A small image autoencoder, trained from scratch.
Model: 32-pixel images, encoder arch vit, encoder activation swiglu, encoder layers 8, decoder norm batchnorm, decoder activation mish.
Training: muon at rate 0.0025, 15600 steps, batches of 512.
Data: 195000 training examples, 41.0 epochs.
Rows from block 5 of the decoder of a small image autoencoder, named by matrix and row number. Rows with one number belong to one channel. Each number is 128 + 32 x the weight over its row's rms, rounded and kept within 0 to 255. All counts start at 0. Numbers have three digits each.
After each channel's rows are labels from the 100 images, of 14848, where the channel reaches its highest value: "patch colour" is the nearest of a few named colours to the mean colour under the peak; "peak on" is the class under the peak. Only what is clearly more common there than usual is listed. The data: seven-segment displays showing three digits.
# convs0: first 3x3 conv (decoder.decb.1.1.convs.0.weight, 96x96x3x3, each kernel summed), inputs 0-95
# convs1: second 3x3 conv (decoder.decb.1.1.convs.1.weight, 96x96x3x3, transposed, each kernel summed), outputs 0-95

convs0.33:144213166162109144100111134123159115140030119134147141145125103122092221110091096150117116138156160153154092163118134096131120120106126113141121139131114157178107115132144093126152164108138118120134104121133202144096100137053164138097136142084138100104154090103150143108108203169235099108
convs1.33:091083143090087137145157109077200124123170161088113115080119129153121123099158117055115131180063070095097129109103126122100127120081113101190128156126079100098111068114134096119162145055146163129092124134134114122147136080147082169123133096138159112128080071085139168093131074107129081151
patch colour: grey
peak on: screen

convs0.71:145100134114117108125115132128126133110131104110141111119114124131148116127132127138170120130116142103128117132113115125113133125120119015128133116145138135118123116127174145122136120141103133126137114000146124125181135131137119118128128136141125000111157137131128112147129084123145162126
convs1.71:165156154155122179161165126147115165156141143164124157146167118132085180132120145128136117133147059137059163142156171087151134116115125159112145093108113094108069138126131130176156117084128062137090098144148097155001084144086149079109164135095120205115114147121117136137146162124075101118
patch colour: brown
peak on: screen

convs0.62:098164096121143142174103127128141117000170175117099124103137141112155095112131165127135171100087172148162126127121152149201145153123113130105135139124094131063147103146146112105162071163133142098106147164113088123136154147167114144076134129154141143120108138120100052146115132114060177127
convs1.62:118084177155166121088132110110140191133176079101120154228116136158141127168166188102113104086106131145115186093119086149136113163165161097117118176199172141104116141125117116145108174145138152184196161111099123126124100093093165082111147181122147102122207153153107111136110152133126126117
patch colour: brown
peak on: lit segment

convs0.40:109127075151108116091120136137137153143149100108097128135106128157124153133082112168112098128161123081123136105133139140000165038145110117082132167093075108162144140124145135095155123125099150129128097161127149124149139125121137129135145136133106139108219111126089080145150101141165089167
convs1.40:163135175151148160105129101023155144135145178124126155090162167122079124158154150135114162127153174111124140132137143159200117224119128141156135160174148161097166079126111134132121127140148148138205155161145137117080136104157148153111147134141142088104086177168123169134117096127222125089
patch colour: brown; black
peak on: screen

convs0.7:158108152135137119127129127129138159100135132145135152128135131137119114121136134147155117119132133129113125128153126124123102132126136092136092126139116125121141117130129166124121110139071129125133123000127125120162108129119102128119128151152132003125142136126130130132156102132122136133
convs1.7:133104093131084122137098120130101097165116114130123138100115145166163135138177108096137141144159078126108145118098152150142147105124156173119125128073093071155116136123127108072106160081173112135111116246126147131041135132086133094109118082072145243124148137075132124153095088123115096097
patch colour: brown
peak on: screen

convs0.23:105120144159100131124157119129158238127113078117133158086110126130127116145135085140015077133116154087122103125079143114132183131133156074115172177085112157140085161126093109111101102108104157097137109123135125101193100079080131143133132086119123104147143120147105108104145118119142026087
convs1.23:203169105102160167072093154103155137176113165097155102134133175128131118132150114113177153049193145138103183108135110160134062124130133173120174139139138124103126130126149126098138180146120121105139101101139109093032163184147127140121166077128121199126092131110150078081170126161122149112
patch colour: black
peak on: screen

convs0.57:154128109066143128130128128131130131120161059154147125087166115112083065138142142111137111154111147145126130135107175106133000136168102141124127146111129158079069116126144112125113085096098095129132127068079082101158146035068171178113118153121142119110145136122126161074104100148111101120
convs1.57:164119174163097085114124101049176092141103086097069090178114141168201149093126137092087140074117141119129116110126141047122123138048160116136129158143116105144128114129098188156129103175150130177158143188166133127131114153127101093111153111162156082163096112131106108080115121164084171114
patch colour: grey
peak on: screen

convs0.10:123185154090153131129161116126103108054154143142149127123125137174129102133183117148157087083143134133145152097145117132123122125142129111124130096162168100125079094122151083146082133152144131121129168126117165118122090159117142085132153128120147118134087255112108054144185175124148132075
convs1.10:160095143119121079062159138068129137140131135145088135135102155083134143144136104108129121093164178180099114127148117145073126120107154071128124100157079141161096112157115135120129083059119138153172142141086131157140089149109174133086155124164114082138139007157129095178146110187188155168
patch colour: white
peak on: screen

convs0.76:138127111115122124020133115168132138098119108124119140145135162134138119132143135128138123125129130116111114029117127132157158000135134129095133154126115134108149143119139115125116122128139137098192112142144130109123168123134123143121125153107122135118129132125102090136142104121129128125
convs1.76:120105107154104116147148122000123170142151163188127085081119132133122183116077132136113113125098104128124079160134109120019123196132135115160142121130171149106122105126146205098148135138145167159148169167140118184140107143148119091110099139128133138116137153090113151096145114132124119206
patch colour: green
peak on: screen

convs0.4:133140107103153099134098139130155095113150117104000082105130136111123133089106116099143153115134159130176105129132173111134120129126151122118173097123157109120103141128070080150128134126178057130130123105136139136130143150131178122121132125124113110126134106092131112073095146091138134076
convs1.4:115113155108128173084095070090066085168149161131182149114122134145112148148169183119114106171130106088140120121130094179114105103113107136145040119135084179161123153132085116081101073137122151118128099146095136140082139110084111144095056158138173136165108208153106147109171078161154091128
patch colour: brown
peak on: screen

convs0.1:137108090096147153141106139127129124223139094136169129099130141103134072097148090065082112128119141107161071142097144110155112147075146138136155119081142095094159159132074126080180077087088111141130124167125108098056137083081093143089163097160145168097064114146135142095127107099198093116
convs1.1:132156159130073170151153144169174131084108119183201129111169154160136174101142147151102098129118135136148132091193122118145142206179147102121157116121148164089085109127160081175154128162126130112185093077139126131146101139176148155176153083103128120096120197164135101136177197175137142100
patch colour: pink
peak on: screen

convs0.11:121136116068130135126162137135149114070159112120063132079140148096109102118137152080201113102135144122138137126126121147103145122104115179130085078141108129108101159127134102125136113112229074122138176136112129116068168143138145145087117119136131132166203123097137123115152084125103255104
convs1.11:135117135159164084136170089075133093121100108093159069114120090134188143170129092128175177197117088137154134183155118127168132173168123108175099098131131152115140107135155145097119158118122163176109136113103136146182068115118081149170140148118126053098103125147126122169031077117152083141
patch colour: grey
peak on: screen

convs0.21:082117161107114116122169128120147131175139151125119089172110127178121100090113119071167085119124076141201108137152174067119073121135122183126163140220079152112189123132152165126135205128109116100129117101130145172148127206158167110125139099170133132148115123105116070105183138138135177122
convs1.21:152167138113123160112114070124148130107147129147130140103165052084119172103160175187099142135140164173094098141118054174160185191188137133126142115129190144155156160137106094153135084092099130174177109153093108084164068141099135131075094181128143110103102165150102132160103095133156145132
patch colour: grey
peak on: screen

convs0.12:133116138135123122107098142137151133156117098100138121136113128123160141071134000166043098152104128143149118154141147127121076132106166060141120160170139103153152150133105157150116136126112177134143095026096120135176063088138132144134158112105130108113114121163146145080153116114132064137
convs1.12:105162109085146123155166124167073122158170049139119153122129145163056092204174145085139162177121131103115100095095117134126115122151084189089115159054072147166098075134120140126151120172139127113129187193154134119108186167134116107143116109175172122112138153118128135167146117159090109112
patch colour: black
peak on: surround

convs0.73:089189142082154156114149143122114120158092116051076081113097127113076111175108114144133155175123216112131106117101106084101092107121152126113101068110116128158153110126109115103130082090109118142120140150154102086142142112071211152158127122117102116151134104208131115100069194130150099075
convs1.73:095115178137112112084135118117095123116133104140065084110135119117159177143142142152088135161134074115105086127169093120076043073159109114158125153178132108154040138111110066191113138137159112123099140157164140177104129112121088095166184114140115132112075106076121062183156131140099144142
patch colour: grey
peak on: screen

convs0.89:172165116159136188133098145135123144104134128136121163171127123139165113101103150042143128108095189165125128146083126148158144143155119129127117150171180128192078123141139138124202185164123232111132138124091127152147126070129138114124132141122137117044136060066124109159133166138167127175
convs1.89:120133167141154076140141109111079145177092110141145229082147128134145159142177118154163135099143125134159108065168171061093142110130100137137106136201102154089148038122095154132140127143099094167164102124164127135162144112081159133160165109158144125098123113211145146165170144142140119085
patch colour: black
peak on: screen

convs0.31:126126129126122128136121132131143120114133121131129130123120133134138125118146130142125110118126132118134136110119139131116097127121151121151136117126148126116114106255124118131131101130132120110129117095147133137119126188123121111140114123116130120116133135119111129146120127142116133123
convs1.31:156143067164130155181154121120101095155116131103121095114171189116122113135137143091130127126089101115113081067096125099125194126144095121110137150165109114133157146039142132136102135134135112179144075105156083083147125083147098154085150179144086150156102138164101033091110093046123157129
patch colour: blue
peak on: surround

convs0.78:108083181104117128135155112127074141096150106106148143147122116113126123188108051141187081127147105121140127107130148112124150121159145100126155110103105180110118127122095146000141080126120092130136120139114123078102112191097144162117182122133115028165147137120117069058151147136127118143
convs1.78:136139084099192218158111109112125138136178127132164158114136135101072105074123110088135094121152127124112145113081113087187153095074117143086131152082098128152160102144133097180144120111089150102103070138126128124058137137121094122144123041181140145083137084129114160143105175071095103082
patch colour: brown
peak on: screen

convs0.93:112164092116113157132112130121130166076148111134086091144101140128119092149119000181135116084137132156112114124110127082110085117061124121091126129122160124132123135133131089133153098118108115125132148079148137114137100187119164118077100057103152088146177133115095093141114172135206117105
convs1.93:148155110150139042119091122133017154099090132176186139120105150120092132104143117095106083129109083120116119078162164156105092133150110118136110134113077165149094169113105098094177143132134131104115125134141101142106155129134122130118099056149161117102059138170141173110174203105171185152
patch colour: grey
peak on: screen

convs0.56:114118177073116105119102106123144075081159132114124094111144115169135163154142190111186112141165166128172093129112120207102156126179179203127074119155114159128150128131097138146123118112156132102125138148078160088094090094117118135083154111133122151102138129108105106084127155062166227068
convs1.56:170130143135108117154176124117065142166163139129091148138085107132128133131129116096116171125058139124162161109138151113136133104116089174145168149128123111104154123129112107135080115180202136165118141105123129154161109127137176140190102088137104053124066127179140135200043150151168034143
patch colour: grey
peak on: screen

convs0.32:139101125108135130108133129140144108142147072131131092072126127147119063145104073131076040152114143128101139137110130090074094105155189183111123087128106107142136155128087100103114151105133101137148112166127142114000131160152162139135114118118123167125179117115125106158105091136092087107
convs1.32:130131128139056154174142107121188117121096114112097140150129115102068189040163173117153119131124143115192109111143129100117150107105082048145119111168094111097131122142177095180138105170140163100115111120106109144174086093108129106186151058155147134106104167093122100085122192097124111096
patch colour: pink
peak on: screen

convs0.19:123112129151134142124099129129165106119136106108123155114119135131176124111132191149000130128122121091111138129115111121118111125097132148125115127117113135135086128127119095127102121127234116127132114123114146137100116109129133140134128130153129071117143132134114130140119113111145110113
convs1.19:105110113088134112128205064152125164091137164142139152165168102119026085138120092110174142125130104133131132096100120118137108132049181128106112120096105148160120109154135128104127136149029131124149168128080097129180141171148157151104161114131157166106109106116094137070172129127110214136
patch colour: brown
peak on: screen

convs0.29:134120117111144120170124125000130124116136125131124132113137182132123134154118139129135134126151144115129129087114123129166137149128118129106130121128119130119136112123137128121114146139127146000227108133142122117110140122141131125122122131118113133128125123135113113138123130131130139124
convs1.29:135155109102103138134120145255130073159122143143143130124154089101122147103134143076129139139073124149128104120126156139151121069141102132108143145133168131134115148136130125114169129133136053100000157118109117122152112144124080181113141131155131118125118153117136163137102111115130109148
patch colour: pink
peak on: screen

convs0.49:140112156129120134119136129131000108117155136129167126099133144147168110108147016124000145126125140139139126130151126139099145125144128049123145119133118143128137122124169110161105102150139132132133093088102143129159105130120123117134105140120126136132160144155118107129158109081121147130
convs1.49:102160132070126101124138118160116097136126078187130170165120141119159107180133152134247135120124148099182129099082167121126106079109153163115110175147145120169111105121084147084167105178115147123164179175138132110158182157096137130088123167134114152152071100092123070139134118187103083107
patch colour: brown
peak on: screen

convs0.92:080097119110177157148197120132131134144106105119121123061098104161069077156102218130136131163124173163140065133136153055170129141128158158140166104091150150122106103135119099135137124159190059145119107146154159139130110128093175119113129086113138123120095138092142117063130165182191133075
convs1.92:142118100101062102109026122115125182109152156085128140126109114126067136119125139152103054119173060148139148114093067151079116121148095119130120079178084143113172126109168114140100132098089138109125164106137071105104177135111128125124168133167117147180124146139134124127097197070107114191
patch colour: grey
peak on: screen

convs0.95:105100081080119128099118145130129049108142128127126121066136151131140108154131147165135088124120083143131116138156198117097127118165169099134089084100054157102127126135154126161096063139101144134119068041161105127148141185126128182199079171135171087151177140091160089108139154145095146138
convs1.95:042214115136099095122146091112092156105116082126098099154125123124081095138147098105098130180114085181074090143129096169121134147080156160124136175113132102119125164078070170114115112140090106105102142075160093169142101106146078094123046094136138144105084134122102112163092158144086153130
patch colour: black
peak on: screen

convs0.22:090102142126134119148144126123158121092130117129255124145119143128107157144110115105111106111097137125107108123132143151151136137078101094106064152115162145171137142125109150102137105091075128142121121135167152105119110099134161129137139131125132117140082104148111129146148047125156098105
convs1.22:121176132080125147134178106133082092159152131141095161142124102136134161153147133190167095132114119091161138112134069146101168164144146203132168101122119146098162210158128137080105077127191090137196105178088126091189133082081161114089156101161136130143144136141142152133134138214128115137
patch colour: white
peak on: surround

convs0.41:138118133115126128120122162135140123119148140140130121123130121138135119136137124130121123128139157139136128144130136132122117128122131121122130106135131124115122118000116128126132117130126132124126118107133116133122146131111122135118143121126166120119126133119148166141128136151111127121
convs1.41:135117051119165128147180111113125085159098133129103070086173154129147149140096133089117145141132136154123106071117122075176145112148094121086098106141080140123150174014157155181158122125132129190122104153114104102135106049165166169107143162118096151129112103172111065093141131115163148103
patch colour: brown
peak on: surround